{
  "model": "image embedding model",
  "dataset": "dead-leaves pictures: piles of overlapping shapes",
  "train_examples": 36250,
  "image_size": 32,
  "crop_scale_min": 0.8,
  "horizontal_flip": true,
  "translate": 0.06,
  "cutout": 0.25,
  "targets": ["palette"],
  "num_classes": 7,
  "embedding_dim": 128,
  "arch": "squeezenet",
  "norm": "batchnorm",
  "activation": "leaky_relu",
  "padding_mode": "replicate",
  "depths": [2, 5, 5],
  "kernel_size": 3,
  "stem": "single",
  "widths": [128, 256, 512],
  "am_softmax_margin": 0.1,
  "am_softmax_scale": 16,
  "init": "trunc_normal_002",
  "optimizer": "adamw",
  "lr": 0.002,
  "beta1": 0.9,
  "beta2": 0.98,
  "eps": 1e-08,
  "grad_clip": 1.0,
  "steps": 40000,
  "batch_size": 64,
  "epochs": 70.6,
  "lr_schedule": "step",
  "warmup_steps": 1200,
  "weight_decay": 0.04
}
Rows from block 9 of a small image embedding model, named by matrix and row number. Rows with one number belong to one channel. Each number is 500 + 40 x the weight over its row's rms, rounded and kept within 0 to 999. All counts start at 0. Numbers have three digits each.
After each channel's rows are labels from the 100 images, of 14976, where the channel reaches its highest value: "top examples" is what is common among them; "patch colour" is the nearest of a few named colours to the mean colour under the peak. Only what is clearly more common there than usual is listed. The data: dead-leaves pictures: piles of overlapping shapes. In brackets: how many of the 100.
# sq0: squeeze pointwise conv (model.blocks.9.sq.0.weight, 128x512x1x1), inputs 0-56
# e10: expand pointwise conv (model.blocks.9.e1.0.weight, 256x128x1x1, transposed), outputs 0-51
# e30: expand 3x3 conv (model.blocks.9.e3.0.weight, 256x128x3x3, transposed, each kernel summed), outputs 0-51

sq0.68:467453463453481451450451598451482455506448477471471573476600480452466592599449461461471446593453456507450497472450456533478596484566514501464594518455485481462548595599493
e10.68:473429500464457494465488476476469500474470475509477504500507574561501463514470460492516469507471507591472438487519539515509494506488463557482469478559552450
e30.68:539544485561543560506508462514553483512471512524452529516504514513527524457558516517551484579531550446549489478505494504438473464459505551428477510514504450
top examples: dark (74)
patch colour: black (48)

sq0.127:503470559493505464473486455585506465497482514499479508484457515512485447462505481507585487494491488511531542561486503479498455469469481429477416515491501487483586459459483
e10.127:476517457559552467463510610492475432497479551459476508459493481491446463476591558459471590487481506475556542487477474479458507503471484508473472471449464569
e30.127:549447492545554482458545476501551501444511574494473499463501540525451569508511498426483482546475441474513584527498474537447511474513418545414434501478501479
top examples: vivid (58); dark (42)
patch colour: brown (64)

sq0.36:511482555528468481538457465507529513504532466550529474457465530547533467464522463521450453446452453537496538466530524519532455458508449491563455472460459530531445462472454
e10.36:529508460461474478495484462451498442481536482450536522524528439501448512422458484527422460510539525455467450466422523425451512529532498450539500540500480483
e30.36:454494514437455423501467532504486478363492483507489487372531432448374484477431509493401524478492504526451517478509501475475487508480473418497422509514453520
top examples: grey (89)
patch colour: grey (56)

sq0.123:472468483551412461541463478504504509501552417503479495423478502479483485479478409516444463466457465504479497464550522565512480445533423509513502495465411486472478476479406
e10.123:476469463472483478475529469464471470479477475444482577574578505481457483445461477579440463566482576510469481477443482446467550575482492493480477480486521468
e30.123:416491525459418489522453560514449452470439460520488500487475486422470483453460512502495549479519500558438470452523499477474440517463502482440412521528411556
top examples: grey (100)
patch colour: grey (75)

sq0.20:576456483479449453523459455463487564462474440515490447421456487509488461450558433491431457434455455507530481460476490446483443443461449551507491524458424483489438455450436
e10.20:471462458450474468565481466476581455485491493507488507471514464413461567462469481472460467526487505463463476469467466466447517511489593419491591500455460459
e30.20:497399516470483520559508484549522493496498431549552500497524495486505448508547547374497471497486408482450472480537531546552508534505580511427478529512509413
top examples: grey (84)
patch colour: grey (68)

sq0.71:441519489478426519476549572464517457512468432488527549415567518492527567572442416480478550573548549445429507455474485536517578423553450454493536539548432518524505564570435
e10.71:513508455491482453450480477531461442556514471444515481507479537548453459445475474497449473506518478577476464518445573446458521482519451557516466512574533487
e30.71:489560465460500520499493461481554465420467510517522572466548494485436510451529542542537491563512567458461464473535526506491456425455446541454408530572497458
top examples: dark (84)
patch colour: black (51)

sq0.63:472475429527529475524485442509518477454531529451493474527447518427495452439482531525463493455481477478510420480538535496522461536487535497444501421469525498501481449447530
e10.63:497475555464463564468422480487468522502489472528500550527549457471547475548476494532543477403493550484475464488552468550546399546487496447495472490411418472
e30.63:414465458442420493487518494473477444480446513482471467470462516523477511446484463476490485446462456494458469475453464481450433470427445515478466472474526504
top examples: vivid (100)
patch colour: purple (34)

sq0.78:460466506573465462569461475519560506469575474485492464484478558456502468473486473571490465450462469499519495492579580540577471477518466499501481525471465489491494479478449
e10.78:489477487479486498480494490479481480492492481485492626564611471461479480486486484551480489520492618489480480487483489486484513625495486486496478495464477480
e30.78:453478521475463434476457530516439466442475467514475469422486422475454460471418518473394529433492466529477499478510479466468477492483495434451455519511465531
top examples: grey (100)
patch colour: grey (74)

sq0.104:521481537559477482566469486521544533487564468547529459481485543518531470480537473545452467456463465532517515472566560538551482473516467523545484507472478530530457483491461
e10.104:523500463460471483501478460461503452487525473463526562547569464495454510438456472549434457526528565467463455480434518440457521571523507462528501530480491474
e30.104:447488516454456419494454535513460473403471469514480481400499418459410466469416516486388532469485489528463500469512495474470470506477498411472435515523449526
top examples: grey (100)
patch colour: grey (68)

sq0.116:494477462553509482547489477501570509480558512515461496511484569420463485477496515555472498483487486515502439488550543533565490522510517509479501439487511458459503490483506
e10.116:489459536468479543503483485485512525500492466539491584590591488466544505540485495597539486482489582500480468489538490542543521588512513498502499501463479487
e30.116:446468516470456453466474527513425461466464463512475459430490476479457461465421513458432525413486451528481474476502473460465463493465483459473471515515481530
top examples: grey (100)
patch colour: grey (75)

sq0.74:482473429521526474501488437506500484440513525462497478524439494427494445441481525507457496469483479474491414476518517492509463532493529514456492410468522503499480451437524
e10.74:508471563471457581490425483488487541499500469538505514501515476497555496560479493501553480386504514485481458495565472565553380508503504461506492505440430476
e30.74:441474436459432507498530461455515444493446531465469487488454525540495530451513452485505453477459472457461473481450473520445437465435425529485483445456541479
top examples: vivid (100)
patch colour: purple (33)

sq0.102:485419543489488409491462452555481441484484483491455493461449490496465448453494451511552466492468466471504518547489510464476464460470466431478455497467485458464536451452456
e10.102:464508501567568491472529608490474476474469562491469507501505516488504477500598577506493604521473507510576544472499473499508519505472486520467480466480520573
e30.102:536423506527543446470521491514515501420502550520499510438512520489426548501479533409456514518497419491503575520534482533479506482518405526380404525528484491
top examples: vivid (53); dark (47)
patch colour: brown (63)

sq0.55:462470475557416464538456482483503478513558418500470500436481505466473491480462423524428455471453457486464500434556529560519482453547432488499501504458410479464502478482410
e10.55:479444474459464484475507453474471475475474461470481570593574514479479479459448464600456450537480569498458463478459485460484539570469485501470474468471516454
e30.55:444505528493440503505433558513476451487428425521479486491481481427490449444461508509494552497526511555457456458526488454462430512452505486430430520528400561
top examples: grey (100)
patch colour: grey (77)

sq0.97:469468470583483469574481475514577509469588489493484473520482579456487476477492501579460481464480483504497458474586591551588474522525500515500484515486494484483485482478473
e10.97:492475506481492508489497496477491501496491480514495609581614474452494484507492496579501497505493610493490481494502495507500509615503492482500487499449465491
e30.97:461478519479471427470460527514437475442480467511480468405492433476450459480416515470384529430488465527487485481506480464473481496481491434451462517515469529
top examples: grey (100)
patch colour: grey (77)

sq0.52:469533458490494535482605481490504523511484498456514468507483498493517490477468500486485606458609608544485479488489485505499489520500493508489499477604505504511485477476495
e10.52:484458542456464507476402475570478504594480413520484499483500467440499482523472440482519477490489495453439441587522457522531477494495487551484485480536450450
e30.52:495572433464514456480516474507549456464467495512402445472478467556460473460476520548525467536454563513554491499496435519390458388469454479453419484495544498
top examples: vivid (81)
patch colour: brown (63)

sq0.108:462451465458479448451448603456478447512450472479473574477604476456467592602448457463471442599448455504455495474455456535477599481571504494465595516451486479461549595599485
e10.108:469430497463456483461490477479465499473465473503475501502505570559500453505471461492509468507467504590473441488511540507506496504482457559475465471559552451
e30.108:540545483562547560502510466515555485510471513525457530514503513512527525458556517516550485580530551449549491480506493501441473464460506552427476513515504447
top examples: dark (71)
patch colour: black (46)

sq0.54:499486543523453487531460456489529499506524452540533480443455527545544475453512441510456459434453458495452539466526515512529445451501432468576454502464442536539448453458438
e10.54:537518445464475468486482473468491434494544477427540519536529447511434502422471486541420470521548521463472467484419531424441521528536490458544493546507490491
e30.54:455494510432454422506475529494483490357507485498486481383538446443363490494423497491406516494499504528450527490507501470473496511494471425506421503511451506
top examples: grey (39); vivid (37)
patch colour: green (25)